Weights of a small sound classifier: held-out accuracy 94%.
Rows from block 4, named by matrix and row number. Each number is 200 + 20 x the weight over its row's rms, rounded and kept within 0 to 999. All counts start at 0. After the name is the row's rms in percent of the matrix's.
# c10: first pointwise conv (model.blocks.4.c1.0.weight, 320x320x1), inputs 0-159
c10.63,096,195,214,213,211,188,205,211,196,158,191,180,186,192,229,175,216,222,220,180,197,221,202,207,161,195,187,222,233,223,200,210,153,164,201,203,191,189,214,228,198,186,201,217,193,187,218,167,223,186,204,214,182,204,196,189,176,202,208,206,186,198,237,175,215,203,196,207,210,229,179,174,186,160,192,221,228,184,197,187,190,162,172,191,202,249,194,191,206,179,186,187,176,215,220,146,223,227,181,210,172,231,190,164,197,193,233,221,236,180,212,207,230,189,174,202,163,173,172,194,160,192,208,194,244,181,232,187,213,169,197,184,226,237,198,194,199,171,220,228,213,164,173,189,204,197,231,233,215,213,193,180,212,218,215,236,228,196,211,204,229
c10.64,099,190,179,136,236,167,195,211,220,147,203,215,216,195,211,211,182,207,224,250,181,190,217,175,213,152,198,209,196,197,211,178,221,213,215,229,193,219,219,199,206,211,223,202,192,185,187,200,201,225,171,203,185,194,221,212,200,182,186,175,229,206,216,184,194,204,172,210,205,206,223,198,210,198,204,194,226,188,173,203,201,207,218,213,170,169,194,187,195,203,251,160,199,207,194,215,223,195,158,204,211,189,189,179,205,224,179,200,215,186,217,198,217,211,209,213,181,231,206,177,186,204,168,156,202,150,220,214,219,210,219,192,193,200,191,193,145,201,220,197,194,215,164,185,180,206,215,237,197,189,196,213,238,202,181,175,211,195,195,159,188
c10.65,095,214,226,191,209,180,173,183,220,162,184,215,169,197,219,213,202,202,219,211,176,181,201,198,199,165,168,190,188,175,259,189,197,183,191,234,214,220,201,210,217,184,183,192,193,240,221,209,210,204,238,232,224,179,192,201,193,203,164,207,178,191,183,213,188,224,189,191,219,216,206,214,180,220,205,228,187,182,184,193,226,169,198,205,180,206,203,218,205,169,252,189,212,222,165,185,217,230,195,188,178,215,210,212,163,196,213,216,223,198,196,214,180,186,216,185,180,189,172,184,200,200,202,199,219,217,181,181,245,202,185,199,201,184,179,204,177,171,174,230,207,206,225,231,176,176,216,202,218,232,206,230,185,202,191,207,249,153,212,201,142
c10.66,097,172,225,178,193,221,226,196,216,201,173,182,180,203,175,174,193,191,204,183,190,230,234,196,195,170,211,210,229,191,192,183,225,219,228,189,208,189,207,191,172,262,181,228,191,170,180,222,191,185,209,180,251,180,206,204,232,227,221,173,227,208,197,176,208,192,196,190,180,202,237,216,205,228,208,191,189,191,208,164,225,187,220,188,219,190,216,212,175,184,229,208,202,214,212,207,177,226,232,200,210,160,216,194,253,226,216,159,200,234,196,192,173,193,201,207,192,224,187,208,164,194,205,173,205,193,198,216,190,204,218,192,196,156,199,196,191,237,175,192,220,184,227,180,222,219,170,208,241,203,198,213,208,208,198,225,181,183,192,198,174
c10.67,094,215,245,214,224,204,196,198,170,208,209,194,215,218,199,176,226,195,190,235,199,227,199,185,155,171,164,213,238,217,177,221,231,216,189,199,183,213,203,156,209,235,251,219,174,192,175,224,215,241,219,214,206,210,199,186,168,204,190,203,191,205,217,203,192,208,209,155,211,224,208,218,181,197,202,162,188,211,202,217,173,193,212,207,189,199,166,207,212,221,228,192,209,170,146,171,230,211,183,190,205,200,169,213,201,220,193,204,211,248,220,249,212,188,216,215,227,209,178,171,208,211,197,218,205,192,232,207,170,198,186,168,156,208,231,188,154,170,176,178,195,178,208,179,167,208,180,169,198,221,193,181,167,187,158,226,206,221,188,180,208
c10.68,100,153,234,213,222,194,237,201,183,185,195,202,203,202,191,177,179,186,211,175,223,256,187,184,232,180,192,168,196,197,205,212,201,169,180,236,208,163,186,192,206,176,214,185,199,228,185,177,163,181,212,223,176,211,186,206,184,224,157,214,272,205,221,204,188,165,181,197,195,211,197,227,193,238,215,184,197,192,204,212,214,179,196,203,169,195,207,187,178,164,242,182,184,193,173,218,196,232,233,189,208,171,175,185,215,211,209,191,193,187,194,203,211,259,201,194,194,212,214,202,206,223,216,208,167,194,189,191,192,186,207,178,227,232,203,214,184,183,216,203,188,205,213,202,190,197,182,168,184,221,199,185,233,211,196,204,228,218,183,211,220
c10.69,089,176,206,234,209,164,190,229,187,199,228,172,225,208,222,185,191,241,173,198,175,190,179,200,183,214,180,196,197,212,195,192,199,211,147,197,195,201,197,194,178,209,194,256,196,187,188,212,205,212,231,148,176,208,204,206,180,196,163,218,201,207,182,185,198,206,283,198,226,160,200,193,182,191,195,178,152,217,207,199,163,199,223,193,201,222,220,249,218,202,231,231,227,199,185,187,198,232,239,217,213,207,188,194,225,219,209,186,237,202,190,218,202,199,167,184,204,219,182,213,190,211,212,211,198,200,218,159,200,200,193,216,193,220,210,200,223,205,200,205,221,159,228,231,207,170,176,216,211,180,188,218,212,220,202,178,219,225,212,200,202
c10.70,104,195,220,198,198,204,255,181,228,186,196,198,200,230,193,206,209,204,220,216,198,218,207,188,234,207,193,224,194,179,185,211,194,187,169,193,173,186,208,214,174,209,168,222,193,183,205,228,228,204,225,217,203,186,221,167,195,205,201,230,206,247,195,199,181,220,204,188,217,165,249,231,186,196,194,173,179,203,203,199,202,188,189,245,205,196,234,213,202,207,220,164,218,168,212,219,229,192,210,188,235,236,189,175,176,215,200,200,216,216,167,220,196,191,216,203,211,216,208,242,199,202,243,155,201,171,202,192,197,188,218,171,174,224,206,177,200,226,220,230,200,203,181,195,184,181,205,206,184,172,209,206,179,184,221,210,226,194,209,176,208
c10.71,094,178,174,235,227,207,225,187,217,206,221,183,219,210,204,184,222,187,171,204,191,234,212,188,216,194,181,192,192,204,228,171,198,240,215,172,209,252,194,203,187,224,204,200,220,189,194,176,182,207,176,214,205,173,218,211,214,200,186,204,167,226,200,218,184,179,244,186,198,195,199,236,218,227,239,205,213,192,207,245,166,208,238,229,189,216,204,254,205,188,171,211,174,217,210,209,184,191,196,191,186,175,200,196,211,184,218,152,188,200,214,198,236,195,179,168,208,197,189,196,177,151,189,179,191,216,197,234,213,206,180,209,154,206,190,240,211,192,183,188,162,220,222,204,172,191,173,237,180,199,234,195,204,184,173,198,208,191,204,161,211
c10.72,095,190,198,203,194,206,205,239,194,214,221,201,198,144,222,199,218,183,226,192,171,157,202,191,190,197,182,212,197,198,212,179,202,175,198,216,214,196,252,178,210,217,182,215,205,214,199,176,149,214,207,205,217,212,154,218,194,214,195,182,188,177,221,222,232,156,201,206,201,219,186,207,212,177,214,220,218,195,198,230,187,209,198,191,205,197,208,193,184,201,216,179,197,203,195,214,209,179,190,183,228,219,203,179,185,207,228,212,188,223,180,203,200,221,200,219,205,184,198,188,233,151,187,176,240,196,183,207,178,186,197,173,169,183,190,175,180,161,205,203,205,232,211,217,194,209,181,182,162,239,212,143,214,170,186,219,204,228,220,223,216
c10.73,098,191,181,165,236,178,195,203,203,201,186,175,211,167,167,246,200,202,203,210,191,160,203,184,218,193,208,183,230,192,164,221,224,204,194,204,196,196,231,210,174,198,194,211,177,191,218,210,191,172,198,183,200,205,228,182,193,165,180,169,184,221,230,201,191,166,178,179,236,222,157,199,210,191,202,239,225,205,190,218,203,198,206,184,170,204,200,200,187,218,146,209,196,201,228,211,196,172,201,189,231,178,196,176,227,206,206,222,199,218,174,200,207,176,190,222,208,210,207,197,244,176,193,203,180,180,184,205,182,203,204,193,223,203,188,207,183,181,179,200,163,191,193,211,267,231,213,183,194,234,198,192,255,210,209,193,195,188,226,205,221
c10.74,100,238,215,240,199,189,226,214,191,205,195,155,198,195,176,198,181,216,208,225,216,224,212,159,200,190,225,192,218,188,213,189,203,178,184,202,210,213,210,175,191,227,255,213,208,184,204,225,193,209,175,205,210,183,217,225,214,200,198,190,222,206,217,211,219,182,215,217,216,199,207,215,253,215,185,192,195,204,205,208,167,198,178,203,190,175,160,210,188,186,166,198,187,205,202,198,209,208,232,185,183,177,199,221,208,206,186,166,198,188,190,248,192,206,199,250,189,214,223,202,208,181,194,233,235,173,208,210,185,177,171,221,215,224,156,214,203,213,197,188,215,171,208,144,198,247,206,209,186,206,192,216,213,195,194,213,210,179,188,167,209
c10.75,104,191,226,175,203,221,219,191,190,170,203,217,207,213,197,184,211,179,140,195,209,219,170,191,185,178,207,230,193,227,193,199,178,184,214,204,249,198,207,191,169,224,187,245,225,238,196,196,204,173,197,210,197,212,163,191,230,199,231,213,227,208,189,175,210,181,204,184,204,212,202,179,188,194,202,197,212,226,198,231,166,177,185,182,208,192,189,222,169,185,192,206,189,199,212,191,204,223,186,254,193,239,225,203,195,199,217,241,209,216,182,250,169,173,195,202,183,193,202,184,195,198,215,230,200,199,191,188,252,184,229,207,192,180,186,200,235,190,178,188,190,170,168,231,222,207,205,217,192,190,189,199,246,158,160,209,188,202,213,211,243
c10.76,098,197,197,211,188,200,225,194,172,197,213,169,186,207,195,222,220,198,191,215,151,229,205,168,200,242,231,204,174,168,181,188,247,193,167,227,176,197,196,191,200,202,211,170,210,197,183,233,201,212,192,176,209,216,199,246,189,187,200,221,215,177,190,200,232,213,226,172,193,181,225,182,191,223,214,172,207,192,202,167,242,194,210,209,177,189,205,217,218,197,183,213,186,205,186,237,230,244,194,215,159,198,194,210,198,207,190,178,203,188,220,176,187,202,179,197,237,243,205,246,211,169,232,190,219,157,225,188,195,199,187,167,236,191,197,221,201,196,179,196,197,173,233,192,202,242,207,197,215,199,167,231,216,206,183,182,191,177,187,168,215
c10.77,106,184,195,213,214,195,183,209,209,187,208,217,210,192,192,212,150,205,195,230,199,198,206,193,222,198,196,186,248,192,195,198,197,175,171,185,196,199,210,154,196,184,166,195,187,209,218,211,185,216,163,235,235,175,163,252,199,171,182,192,202,227,165,219,218,191,206,201,181,177,192,199,181,199,171,205,194,183,192,208,179,220,194,217,191,177,219,221,175,191,185,194,195,209,189,161,208,182,182,219,177,188,198,233,204,197,189,161,195,194,209,224,211,192,190,195,229,200,156,177,177,195,183,174,199,173,181,191,202,177,255,180,207,208,211,180,200,181,261,202,184,173,162,206,195,210,230,197,233,170,238,180,228,232,188,219,179,223,195,206,229
c10.78,091,170,210,214,193,192,216,159,177,208,215,220,186,219,209,154,199,238,214,165,237,163,204,211,238,208,219,180,192,204,184,222,197,176,219,227,205,176,164,255,232,193,197,217,241,231,171,237,174,191,178,199,212,205,175,187,219,214,193,185,207,197,237,214,175,219,167,228,192,175,190,161,189,212,202,167,195,199,204,194,196,202,196,205,193,218,195,187,213,183,171,191,187,226,209,185,189,217,184,226,179,224,158,205,247,177,184,200,182,218,194,207,198,186,187,179,151,183,173,198,210,176,212,216,207,208,229,220,222,184,260,194,206,234,218,215,204,229,164,230,198,199,212,193,210,215,192,239,173,158,183,183,214,194,200,220,203,183,228,196,225
c10.79,099,190,210,206,186,157,211,200,193,206,169,210,213,220,163,180,207,183,203,184,168,172,256,210,206,210,183,186,235,173,197,234,181,222,150,187,204,186,204,180,224,209,189,188,160,193,159,223,225,169,207,204,230,207,180,214,199,220,192,179,219,252,192,189,202,214,219,220,192,180,188,223,193,173,191,238,239,219,194,205,232,195,243,202,152,188,229,234,207,155,185,234,169,161,209,207,219,183,200,197,184,216,228,192,204,184,182,199,208,231,181,222,202,168,224,180,187,214,209,201,183,194,190,174,193,209,194,180,184,237,198,232,201,202,192,210,205,221,195,198,174,234,230,200,199,199,212,189,231,179,217,199,169,213,206,201,182,216,214,185,178
c10.80,100,172,194,214,206,204,181,206,161,227,219,220,211,220,198,209,193,212,235,225,248,205,193,254,213,194,221,192,177,190,215,201,179,181,229,192,220,160,190,190,225,166,223,207,174,219,176,218,206,202,217,235,195,193,172,160,193,193,228,211,204,205,182,207,208,197,215,169,208,210,198,164,194,205,187,223,203,189,236,208,210,210,178,208,203,202,220,174,214,186,169,202,190,221,197,212,180,228,216,202,177,216,209,181,190,190,199,239,196,185,211,166,212,185,178,222,214,192,186,226,204,213,205,190,184,183,210,191,195,216,213,180,239,205,221,177,179,235,219,224,245,177,208,184,201,189,210,229,172,238,214,216,186,224,186,198,216,213,208,207,199
c10.81,115,171,194,161,194,188,239,185,190,249,227,193,175,182,188,173,212,188,233,185,209,212,221,221,202,179,193,177,197,232,190,195,199,173,219,203,162,193,215,203,185,175,178,203,212,213,237,220,186,199,174,182,203,208,200,180,182,225,213,197,178,207,235,211,195,195,226,227,206,210,202,191,174,209,189,188,199,185,208,196,235,178,191,221,242,177,202,181,222,159,202,168,196,127,184,188,189,173,193,220,192,228,208,217,183,184,189,198,172,202,209,189,206,199,211,182,189,199,182,191,167,229,191,210,186,219,182,185,211,213,188,216,214,212,226,184,183,227,190,179,195,188,203,235,191,162,236,172,161,199,229,181,159,199,173,177,206,186,211,231,219
c10.82,107,175,226,179,198,243,193,190,182,179,209,200,224,216,188,191,225,210,207,207,197,216,176,185,185,218,205,190,224,208,219,201,201,221,182,212,164,180,243,198,220,222,209,218,179,198,204,202,217,234,154,194,168,165,129,175,223,216,204,195,196,201,179,173,205,206,225,243,185,227,210,176,207,186,169,185,194,206,220,191,198,236,189,149,207,159,215,177,182,191,213,205,246,192,204,172,186,188,224,189,224,198,206,203,185,184,211,209,166,207,210,216,163,207,223,192,211,203,183,188,179,196,220,153,222,221,198,184,187,198,215,217,186,213,182,203,236,188,214,203,182,208,185,206,222,183,179,182,155,234,200,184,204,179,244,188,211,199,208,194,211
c10.83,111,235,203,163,193,216,216,164,193,213,192,175,190,210,213,231,171,201,166,205,197,184,214,182,210,200,202,194,218,208,202,196,209,210,218,199,212,214,179,168,183,187,242,217,186,244,201,221,202,175,205,162,194,211,202,227,230,214,231,159,199,159,238,194,200,184,195,138,188,236,208,228,189,249,225,166,184,227,203,183,210,179,181,173,211,199,253,218,167,227,219,216,212,202,263,205,194,185,214,206,198,207,203,182,202,206,208,210,207,204,183,163,206,197,207,216,198,184,187,189,217,179,151,192,192,216,199,230,202,214,216,168,210,194,213,222,230,215,202,225,189,221,185,173,230,188,206,207,181,201,202,202,171,174,207,174,192,214,205,188,180